{"cutout": 0.25, "pooling": "mean", "precondition_frequency": 25, "max_steps": 7500}
Rows from block 3 of a small image classifier, named by matrix and row number. Rows with one number belong to one neuron. Each number is 500 + 50 x the weight over its row's rms, rounded and kept within 0 to 999. All counts start at 0. Numbers have three digits each.
After each neuron's rows are labels from the 100 images, of 14976, where the neuron reaches its largest size: "lies over" is the class under the peak; "top examples" is what is common among them. Only what is clearly more common there than usual is listed. The data: rendered made-up planets.
# gate: MLP gate (model.blocks.3.mlp.gate.weight, 768x192), inputs 96-191
# fc1: MLP up (model.blocks.3.mlp.fc1.weight, 768x192), inputs 96-191
# fc2: MLP down (model.blocks.3.mlp.fc2.weight, 192x768, transposed), outputs 96-191

gate.457:463532614503430582548508515533482426615500602521481512451526467562431525557547465452382535454496598541455528473512560426509520561449528432516497502442563436504469451492485497520496532493487463583509397479444543545453476487532493520467561437576498521564472470524507486541498569447429541396
fc1.457:551475479515501501498514603490520539432442511549445496450527505499426503501539482459504561557521502492471472569450428506526514524434510517532516515509568512509414478503507449567428460465471617467550382496469484421473559572577573421485511576551459486592557535543465475538398516518604418575
fc2.457:424525470405544557522512532555526520534540437461504519532535516510613476565509515460550505414482470488426431449469495468370582447544548412436511515487497507433471584415534521562517389516503468572509459537515476521451447535449561512533565496476436526521495572469429523518490601615528501499
lies over: moon
top examples: gibbous; cracked ice world; cloud-covered world

gate.48:535537463405493559486513477466488557556549415533445567483512614545447493401433455498517436505545526530535474478411516378459528552537590500578522438481409550505485523463477422438520474555560472491465568610516421591499554475528418472497477532540520529466527538559546474494462495430575497423
fc1.48:501472490475504492584595559459581557583551433552464473488481455455460398478508504575520465493577520461438476553519520530441493565518551556543476401561530435494497453561518539482446400532572366489463501564505588554487512541570514573516519573498496544468470530506549501484444491494411459475
fc2.48:418515457489616448407498399537479434460468443468491528469490507580617495488484498419484581556481509576528483380532471542580488548413549477539468511528531605494481455431602398527599561554490483500463445453530503507514484471526526494533473410496451478418568537498445457512574604532567560465
lies over: planet
top examples: crescent; ocean world

gate.752:454498513511459654525444548402521491543513574485524610538383518421463555550488486502535519514540476447565532492459548481523476494588463556604489555534457452421510455425562559463504521444545472511563495438538499502515539501511455585428488499542540489444471524446536501518536477564549552503
fc1.752:427418486515508594438530543426504445633520544427522508514540475508496515541527459510448529552544575463545473434439596539461465521432506573515506417488511481477430488487523441472426534463508420385490506524532507572491540544544518495424466518594522545555506506487464508473506493431498431438
fc2.752:554580401533486500524534485480562542481502496483559492617500560465486477515449464508498440479458421478466500610449513499466545508527449535502536520565464441466481561572509532529515426539489541560551488478561602556554552511466403464403469458515504492468443400476498473457552461488419529519
lies over: planet
top examples: gibbous; rings; desert world

gate.129:434444500497472596515538499494543489558581506504460537465389463419595441525516440538456541539401516583542578602485476512493488583475589408471535488429512601493493463485509509429583505466508493488568409474428434473507495549516565497588500532543602550464519370459480481535444494467471451490
fc1.129:581559465582517491477454513544544516507471455431549507442542458492483485547457492549492561500421540586543537429540389509473493648494507403481468464469445555484491495447480500530498489552551582491503573425479570433535457461485548492574450541464567551526519493586492497525539512484575469516
fc2.129:523537461435445491537558490587527540481558466517454441550546551478397450477490500418477442561549451461573545482494551498501478527522493489512596447453528505518459580510470579541464575614459493545478445519466447545506543471521601466439523457506545517499499571556532569457484518498475498458
lies over: moon
top examples: gibbous; ocean world

gate.671:513409486407492542491463474514569559483429512502463500377499541466412562486494516464579534454439533548426534413519559542504536523557525506496530443598535539576527538572503372511450471373585518535566462527448566528471477549589519483488531540442485418496569427471544490435564530435516451571
fc1.671:465494458529620379582445535469460507511469398415502508476544514440518480539432531477582522495529555449511621563490594486519522520481526546509572413507554494564520454501535464440391387447475507594452519545490573471456507503521496458518513534509466573520419515515435448571531526504591503617
fc2.671:478499555432536518500574467465478451583524490588460560519487516453557467483488426519480507509563444472542465487390477511561508465547439441425595541508458457407519451407453547547479528531495542546469493536499574537539459496589409592509449563475492567561471568431500556498500403395433388436
lies over: planet
top examples: gibbous; cratered rock

gate.0:423423519506529461548458415486478521462511506519516525530498502495497573462493521507527532525485520556467522460489429492557400482580504451527522418494531524566501493492576556531556438498533450435486490467482605541516495570491505421409569547569458567404552532455474488498544425552526499605
fc1.0:511535464474454553559465476421523525477488456568560486547574532602537508537467600432483521415368512440551447474534469523532534418537469504480509539483474463553542514484521493526550504417473512519487558627551499455362505508490467446552591535408579477528591520603419437516518562572513570504
fc2.0:513551569475471543444487447483474524544562398476615422455463464487454441515505502460449497514455558461574603536577474499546502484507419500523586507472526438550511532552557551560511490451415532556515565540528343511461535457487467465511458542388412497531557482556394523514447415453486439513
lies over: planet
top examples: full; polar caps; cloud-covered world

gate.761:482451533510516541497469474446529432557498514481390497467475440434539463533476517452585552541448583522445525455409466483468565498434547459514550484534515494495492489555497520513444455442581461568520446485500526503495493556553493370556493374515533479482459481462506434496476520565449521461
fc1.761:515494557492557501412524420531599571529541396508523433534478574492586490569502495436465541428506497584487473433601423505573442540447553445471498566491502461476515436512556508525497508489482459517502534466449541558507464488455475511509466490548547553447507472507436488550527524393423532439
fc2.761:451437466515489589505465413483504552456543514572501523474478499601447489408498480473551495441478381407480365488501478567542562447542461478387440446470433459559478544531449545436572494490462504485429545473502482546463468493529510545417512566426510458518561523492441518491464496461484532494
lies over: planet; ring
top examples: full; ocean world; rings

gate.452:546484483495446538476478531564541498452474470459502551459395484433449425551484443459531545530585525471546421449503443538473547557514424520620468388449493554493516510427444469396623545455528459494467394582467427562550545518542554466447503586522525452544598631493543551470489490498452502451
fc1.452:601571559491465422521461476566542509445508538394389514465454479568446497536528499460512532471389498495491494440477495553513520575439474418467526476473449546541541448532464548544480486483553557538480489475434494422524431475581487565524483583560488474467479455470448425467522529603556505514
fc2.452:494506366482556438502506479529513494579428497504538449549499461469639379627513497520466490535422525495484633532402532503407524501562487484591483443445541468454480590463525550567430510539479434489487424530532545542528525533506501376484488511537589515437551593526578550481529456515522540472
lies over: moon
top examples: ocean world; half lit

gate.203:498570517542439500542461509618424500529551521614527515469600547522513509537480530489499610476485495483489468452539489541590496496475421420485502496509499477461494441441521411527526412502485511529548524509548488481582453490473573526520568604442451467443546383495489504505637509452428392519
fc1.203:612425476499511341557420346476560498475387517425525457527558524462496577572521489483505503509535458535519505499497450564506458551502473446425516491546577393538528498633496504544525580493418474501515520518467604403499426554473514513487428376494475519523498506466539493474541536549531526492
fc2.203:499474463517486408433403515464521467454534481510491614428531436604475473319504427531533529575530472550466643510570564570512447481466593449469511517493483595522471434473468525436595518519337522479488500470537513525561434458615507537546498513548504493540497551530516422453466564523499525362
lies over: planet
top examples: polar caps; lava world; gibbous

gate.573:450554604583494497458429535604484490527506556533463497477487489550469499486491496638481568463510524522474484490523531400541515567448462515541537550506525529409422452496492558489543439564573560585502590564444526505540506566479540539538478485630471491436513612464551548514501479440516471553
fc1.573:560557535463497410402425437437485536443410489558483473536457439487508498527463601441495434431455478478498591542606473528486409456585550506450455535521498459444496497401525487475569525526429407471488422421498551547492567593578431555470497436489514486511563402527545442540570528552473496478
fc2.573:443463533432556481470395502558536442489559497505632470548485576539613361499453463463522573533456441517561405502504541474581534484468482474437480465587518501468515481579468484460518551581530502457485542488495522447526473607406605516502503502475427471444488451578533360419529494527544464478
lies over: moon
top examples: full; polar caps; desert world

gate.547:508510498627520466427513433516527582517536511432463601493573520457514487537529553541467458629530423484437604494562409541488451395540496517469479486552550489573462539524464434525504495558481494512529539512474534494532512521584527579449560429510500519507566518532615569485556558566405531566
fc1.547:445585582571556415492507480513459474504533580520517565553551559394543538526522559490542467587454528433456534572521484484406514528386446426414528581512507536508517504421521539449475545486522544420421400565520453525500578519577493471544551457524477474557526480546531468479565501471526480435
fc2.547:483448515511581476454560431465461443508483479529472526563523466549478444443472472417521508465521457600538530345429544463459525514535470508458423441483504493438569598476430553454482423601449486442508423439507564435471458524487532466539505599513523468511447429509430431572544566460534495574
lies over: planet
top examples: ocean world; gibbous

gate.76:441486446488394589484529409541508559376409457575546531402462504446538479500499536458448569457467379433481581419496494481586508531497561534433500414524503483507472577422512438503520418519491571573404435567498545557465484497514390535440569530452510429536512495530499451472596558479509510591
fc1.76:514479417535497510435501502487442487447479451467551430555532540459407442475524577491532439527530410428569526491531517514438468516524491473452439437574497535530454516539529469494467396492462468444606482547479473444541424485490591471507506474521447516424421635464530526474477517533518495484
fc2.76:489467409445545452412499485432503525587513472490482542413488438476502537600431515481494501509477483552586447452483476505611507524490569468517455482457571547571520434514507545529513502457569483585491545452484427542462580468532488522484462489593522447490487518482491457418415541578458464472
lies over: planet
top examples: gibbous; rings; cracked ice world; kind: cloud-covered world

gate.140:545436508507467493422471473529436553484565515459480454531524459535439461460430466535450434547460491503503524409455481602517496560407584536468487520411417510462566509461593512533502500574562604473481502569636527550454482456469488588403410449575573427428533537546498427509530515521507499478
fc1.140:496525519537451488504455509510468462500484468497612449567455481587485504437531569456558561510536483485485563664488504408542494504509539525485546535573537530463513571478467487523507495577473545424545554562369464480459483580556501394574496472412466584557470501503539462428545543498436493454
fc2.140:490408500503420439418461533536435440495539508398521505506471494482429426573439412445500502538489604561529623511431508485488450445554543477505471495502501501520520483548514460468540455478471509506435533501611504433505546437510448551559534481403568523464492514522435585452525577492439570450
lies over: moon
top examples: full; desert world

gate.603:490589556476484523417460533421477480490516465428467605480420400487480557492513539494507584577433456552487411512477446522447505528499498561554551414481423467603548473472564452436532405467497444516493500498460496469477539578546490541494542467451547504541486519474537463490517438469538594545
fc1.603:446497546523505502464526469440540471496566471408428417484409444513462340502479400594501523544542490377461492526452460484524498543398531555498520443486555472507474416538506521517466543502604510445526517554455579561515550476477578582534571501578485522519435574417466541586528560487572550547
fc2.603:437580504430503471419435577549430506455523511503539509491532379561472478435440579493504494557434550583467445430534509517574561484508499407500495531557471505410540488445501387496567479541482529607487524529560439434554450515542484471514506546489468432523422554534516510526431450433495481545
lies over: ring
top examples: rings; crescent; cracked ice world

gate.47:499498524488537555512434449481467498496544609606481581529539606470503622447414463424453468483498488466467578543544534427441607492517573515573501529468577558431531453446560518548562501505426491579579461582509398490613635506562494489538443504529484609510489402485562445507470476444485486536
fc1.47:459463574463501502570596550460468479547467619524454479448482527516566471430541457457545579434493589492528466484526561504462503529502448442463454528504481499524481519566493539511515500521528556472463393476577467481406455545550510444516517557493443503446469511383468580527481565482449575501
fc2.47:458537358451479532501536487569589555538595546518576478477537559569520509654556500443482502445438517504443446574582547544574556450453538541521542435581517514512578426471619406473479469458547454490500546454395515549562547480506469490540477499516502463563497574495458516532542405521526490417
lies over: planet
top examples: half lit; cracked ice world; cloud-covered world

gate.672:485517476590432517499439544513523522578543602486488554396469454437509424471523409470479532456626545489471515445504519508484522531488472365595490496462550486560468457510541526541428432491536499501492420403399554473522439621570444522499394549556424488540544486467483541506457534507487555494
fc1.672:499527503579523442519334533567533538445546550557462557398428462441583490537465446503484505419543551533480504470548479500535484586502487480492508481513511609482542487404524399534459538410442494472443379481512522419499483529494583489541397495554528520475592498493442418493419519525438470523
fc2.672:447546502446574533442570515414500541549456507569526431564530507495524443485508467599547551528452480489577484461581496507473477484502573478582517408478543443450486556522532426604546472507536550566494441537405428509474527402549492387477477501544485476442451490547452503436590531495499490516
lies over: moon
top examples: gibbous; moons: three; ocean world

gate.524:526535475582539530433502462470509465584508536519455562455429496519503421480464536654485544458384584458432468421579500518556496397461421456575489470651609461573487454460556464476518451466533429513505450576549522572469480491540470507488524417496508535483477543559502518360566492504449478488
fc1.524:512468554490459470548472516479542518560611507476601542494597470451543509500435510366454498508547491592534493456480530470530498553500452410542546521461512619509481513574397414533543542465596510519478471491522502473583490534456510372514469475462525521478563569460434538552463564505546461455
fc2.524:477484522564422547500425547483582464479498429557486437523447514503538492525494426557531537461516508402570475498503534525511456582486463518531556521489427469553448582546430651375435514509500400494483561563506494476486470508495525591491551569432436419515495518466486520452527438492492501492
lies over: planet; ring
top examples: crescent; rings; cracked ice world

gate.587:498434448436552494527508518458506497479537509524475466490480632461504583503507507543569458486433426494536471443562503538491552472498473481542495419549439394532509515534582539514536409479421446419515517513483467473483487510548449452584436485476510623458472542485543558503568550529426570527
fc1.587:524569578570456525505444443456475501478476486536564428528507499482471376508402504502540584537544556423464467565430473460444526535454519480511499585446543546456490513513476510460429560569483471563447591425547499515444488440443560502464538491591473438499504509473502475493591455448527457486
fc2.587:403511507503544557549505562474519492517384455521481462562491469442531546453510494497466488493399506464533512505523460406549453501509524491458532511564409454462497574456370494533535444431475496585476524468498436461563388438567427492439502493442579455527537534509532539521462552534532556535
lies over: planet
top examples: rings; half lit

gate.421:567571498515443535573490455431497587514515522565530579537473572431575524489525615472562438509531432423485622553424515365603516575522512487455570456439505489558529409513530454549641563489544497522512490535447442473518497430534491500448529497445526509576480496580440520464526474530472479599
fc1.421:557460573560486471461465490499563530467420543564530506452448607403530617467519539492499497604539481540481502504481482443519504495487541475519534488494487553503533515553455437465581567455500485474611523474414497436473548449564502548560403457447516512501473494570497462551561510614559533468
fc2.421:591499461504512554457480506510547413582521514459516453437491538607563518400565490501510474446550504502494477503525430545445569449402484504449529473511550506491508494489525536568519464542427501435499473524558451518519491592489496558448450480535536488518407560596437435507523445431422570467
lies over: planet; ring
top examples: rings; full; cracked ice world

gate.11:526469534491475559529453457526477505455450460485488406445443545517513550508565545487473467566458490502537627503481495455553505543543526488449467507523567506435572562602473547589593514436462581502565561553582455436522533544515522474458460573510504562431561476495444485483494452468494498558
fc1.11:574433533428475560467444510530470470529542462471549574492522558478466511534527514492532438430460551554539561593576477445471468497551584493509448470456541605553535458516493427484462522456453464414580435512461420461497582498530491537531589459475446537532428448455571432505483522562449422458
fc2.11:545529515551513430486557458544525571517529553514429455549528489515467573424496543485519480569426578495409627577477495547424470565539496507534441458462416526482427532503466461594508530446454462444539540444568554454511491460509439544530504586411480552450462503484551561532476484509458479566
lies over: ring
top examples: rings; gibbous

gate.92:514487572439558547536519469540494506379488582484477563465543432447435485541472547455391510564484460557547619506558527579508534467527538546462507556486580504503463447509583569601507457430543532552560460544582533476512555518498570513549388522404446488488601521467442448435474480585593419507
fc1.92:465451468595561509541587492458549532634527502518466447475480559578487448541588497488528547538518522512547417514511473533449462581499468511588506553495442522557478524607561525408515526530481501540492515458457433485459523390413400438454563435475580508572561455579535512453519574457550510384
fc2.92:420450534402559477442594533489502561391644487505517508455592480571579510529455539517468476547464495515572542495579510507468580503543566487483516557483454586529478427430532392487519469425447448506574527411494551562539477530486542499470417418504503531525546455492527432582545434457478555462
lies over: planet
top examples: gibbous

gate.388:504457447471444528488525564450472525553522495510410426604570544396460360546504403548535440411554523524482429503392544518484567549486491535466488514491559485581447536520501411469448446425550495420465473492545517453567510488501437549558530624558529472605446565503500532544480524535527543465
fc1.388:523457562418539468529531550416558507413445403511398420493565524547485516506518413450521464470594527485468472466377527599487460435496576430507499463574553466475526518438399461395500418493464551465514481498423504539564469522515466381485585475431495505512493526556471519419526448502471500492
fc2.388:484482544510491528538492482543499530554492563422627544486495497511558522291445504478498634481419446461523430497502452542475557495531529426560523467449519517400412487542537522515467590520519485448495551508573451514576454466527488585501510565510437522470495518416491563524481479502498473484
lies over: moon
top examples: full

gate.521:561527488521516601481460539396584519519491503522436479492439511438421452529621399542393602485582486591392454464419470477431576454529436485634470542486553592515481517518506476483497526468573482488487543573494497433436456500503572537543456589480496530640464535436455505495447473547471514384
fc1.521:511501527515499464548503496537453475512467521560489496440543398495522501540438415570500517529428426536509486531539535497514514500456492484433585598494541515475582489450490425497446547563526498484466474369466493483390520647505481543515523585541456530473479478554522398551494548532536576498
fc2.521:529547386495571479576484556495474600443515489470469505549472471508511434563547526543544388523457539588503690484469519524400404520513478522560445556555501516539502456545489539538514537475540391452564441643468566501502491499473417454406514474536452512435546428443522585448476515456586476569
lies over: moon
top examples: full; cracked ice world

gate.257:548413418523446586557551524505480439462467531469444548401458513450504441454473527525448528569525521474391505483493473490598422494500566542566467520450504424540499586440539454562540436459532519490506556476544615542507503484503428639467515499594467615373465484494617476530480480471526489483
fc1.257:569532508494557494526462499484567487351442512478602521538476530550445476513463536500560521514485464456551527489544404570435524480549480434511408585558482415472459453626545533514451597473434501564521546450562538399488473506535471516546553471491517408477522419565507561474574485484471448526
fc2.257:444485564456440520573459533505465434459430522472575567476372557553486507406450431484461568518415594544510381501501522536475530462540579528537549512477492462495506454520536553496587567524429490403439582550617426476530481391521555529502485499467395558430565539539501522575487484540443516440
lies over: planet
top examples: full; polar caps; desert world; kind: lava world

gate.220:504558516537509530582544480551564491574469523471432437480527506430519545520445394497499514442522505499544556448486450471518494522529493455577574543456543513526520536448506455432607512505496555409543508460517453606465480531480460620514517511542526489466476463558432537558417493447483503481
fc1.220:545494550548553438440450547596556529527510581482410501500537495433499490476481526510480485540523509480583555507570539578477436534466392481486509564430453489542482543412518510592523511516555525540496364480456431429519477558523621549558490508501497494469513485492488472575531557571412497538
fc2.220:590521596467582553506312511523447537549532469549482527541462487599541496520447555461497454531447520602541379506519436463557449532455558492435417519533507508629506556453515587590470496518494444546508496532489444567502446469460419505411504517437507469487475511543547504567508549579472438463
lies over: moon
top examples: gibbous

gate.494:518531534437514485470463403534501528459514573468501551501528525509528509573553458492520563493502498517547525542638451459496564453461570409430441464505519528547473591498492419560529576573387522499477542525424487509514503478552565538496525452533483428574562469556479549478495434585584435516
fc1.494:559540553504470481529529551429535548503537439539592549552430452502574447479414515457529375565539459425487562498468506494528582513502474466474525542499474506537514438557559550440517563480493518528522501520483432572527412425495448497481524537484496562418589503473561554524495440457433457452
fc2.494:487542471453533553528479518510467440488634564404522443402461450536469466519420460526541474514422462567521721457585568535461411462522486530529434488497492410502521539515552434570449524518490520510479529571509506530493461524467473487462480477449582517556433521471470519557515500427548516510
lies over: planet; ring
top examples: rings; full; banded gas giant; kind: cloud-covered world

gate.73:457439456528530459486459553466521585550477502570526567539532446454541488529480575593501448502547631447436569486511559438437464582462566472526481522514497481494542516459481527471428443453566509493450546474432520552531472589463527445508512542542480564594455487550510444523468576449425590488
fc1.73:409608483517538546593530498541541424455473515479420531496521560507587467533449497555562588477435507580501458570496422476422541421469579522455441514449564572542493437553507469488479546479587399545466473478421477473514573493518487468570547517507556534534511469526396425502510465553536509591
fc2.73:471494463418532415548459539559520518462448476496503560464488449522439434454466546548527420615492568413539556527466504587462544506530470442558473535390445420444569553465522470461394479491517538462532444509424475514459549436518448477449524418583513497415572575561555524514550531440440501483
lies over: moon
top examples: gibbous; glowing rim; cratered rock

gate.476:520459494544545455464559517577587545489472529446553494442553557513567525494498581559448462481516471526451445511435481463507409455522608450466557571494501495602497461500569485448423477492501523400481515415607499538542522431449491537503566427545529443450455496519577480493637536513540402578
fc1.476:485507479466488449587512461526434534450461536573466519481527589515461428496516482466496482524544446582538546484439536507586497578548543443453488549492514429515484448562468509569443514465530539502568492456417470479529544587556477384445434458483507475446497441483477537560495552504462450552
fc2.476:482440499606585448450537544517582543429561548503444453422509511426428486602460535567477533421513508430446461512497525500423522490463423575544403517553476486492476467485473451561449497489472483527448541592474575540490506458458500489469480476474531558469550449552518401554498528443452538471
lies over: planet
top examples: rings; full; kind: cloud-covered world

gate.693:507504417531466503531558524534423497516518505541418461510487447559452607473584575451549522551595592491532538603520534543518485467507453457532485487595479458497470487462566559600560547584518539580421527624472553461442474569584541522543525515464444562496503491531517474496533498452517626573
fc1.693:459492495512530501415502490443567409478487453462596578500457452574523516502607571518521569451513506457524561484425488585406438525451546467573467570503452475462424531543434541524447460397449445535562511479516530421505579547498546580459466493587426504497517461508545420482499536489384483483
fc2.693:465458518434485488563438443478499538426481521485520512547514424420588615413499524538426500433596485532545448440495513521512477579534490414581538472541499561550484477584533478449480485543402517484526520563467481450618457521503490489435521555481514477566524524544500563531482480364652548521
lies over: planet
top examples: ocean world; gibbous

gate.19:549457505454504511598467559517433492557494488465520428573557501487516467542562535474535480507499415504490472347494543567387508438540485420541506457526513560441487459552545496535445476416440553488529588448470456561484549526586486481582565455492455463440493542451593447647580501423488489561
fc1.19:552400443519451507523523500544439525524403504440522507510491521557528519512578465436548569533495514580535542501509495524577493497480494501470469549566480345498521443544482503516539535519474475499511571415488608546461468495493473557433480440463436507460606496529458501463587466471510480412
fc2.19:509502466445453523502558598509460581539519481505499585473472489491521420395428475438573532480489506508505523469605524506446439380422594545452418568452442424622392511541532525555551448510549493522413446501496527543548443553486553545479497498611551501412565540435480408492438585479448506488
lies over: planet
top examples: gibbous; cracked ice world

gate.67:524535552459458565548496514480587444512561564558529497369575533563516621501538450478463532564461504484511445500428488514433475554508509496512435443444493471496501544506529491463423489543510486558581436577440379531554478460557373554546469457537512618515535488541558518502440525474488480503
fc1.67:460552481518511600477570464558503519480529446599460464448524497527465383430577480503447455478500489484515556508588531524439468414456475540576454385582560488477517459541477414518584452436584451444501455505500497500399524519502536512536437572472542469497461513468498533485449507488496525489
fc2.67:421537482521632451442501504512545484556497394586546576446551452445464475554533488479470460472537543508594479506559454498486410429490581434548566522478607452526491488463554451455551557517534391528432514414477595549510461453476497577501485520494526481462495470541541505515486573541520497472
lies over: planet
top examples: gibbous; cracked ice world

gate.604:576499451511467534441539488494613474495510479587495588491499521564537562483528527497461378544546438502455555490486576552543548509443512420545508509577563426500441448553536443458482459406575422613598432454537535514543461578581521490469514561482547550429393575540557387527467485545484461530
fc1.604:454562540468458537507542463553436634530507438538497431510387478618578484579474413574485509528570520495498538534572529491549523577522561480493556568509460465474529512547503476438529484490498504420521562448523517499494531564476508543502509382398515431493489456476625447449541554456451505445
fc2.604:469503486511456550554448495442554609445484445470538439565412480514555492478493521441408476580549538469534373451495544526480530568558477609602509487419531571484435502490543432502560574465503454563566434624469465454518498555517586460524532477492476455415493524503522412574443543536519479488
lies over: planet
top examples: half lit

gate.442:478534503536555500488454481483464536494523594465437462517472458474497480452509574550402525505511494481444561502515428496481568546478485445555481463530495514551499507579558524409460470522564468416480406500541545509512429555474488553542398521413587467481398514416425607485459546502491486401
fc1.442:530442460462504531537559607396536458517590468569580443573439439518495517515526500507407438531519389492458499470541453495609458409476537591493498538422555416441468551512487515464576573511528517431491616527513595432569553464465509536394559473503545554474498555513524478544524481543518501468
fc2.442:570518530520499480488554463563539552417559524425483471511561523438429454444528564404552569502426495422481564589443507462554475460454442431462486466445479582440534459431472536481545429508541474458539484487513506411358470470546522488513541461508444457507530415533485491461536398433517512551
lies over: planet; ring
top examples: gibbous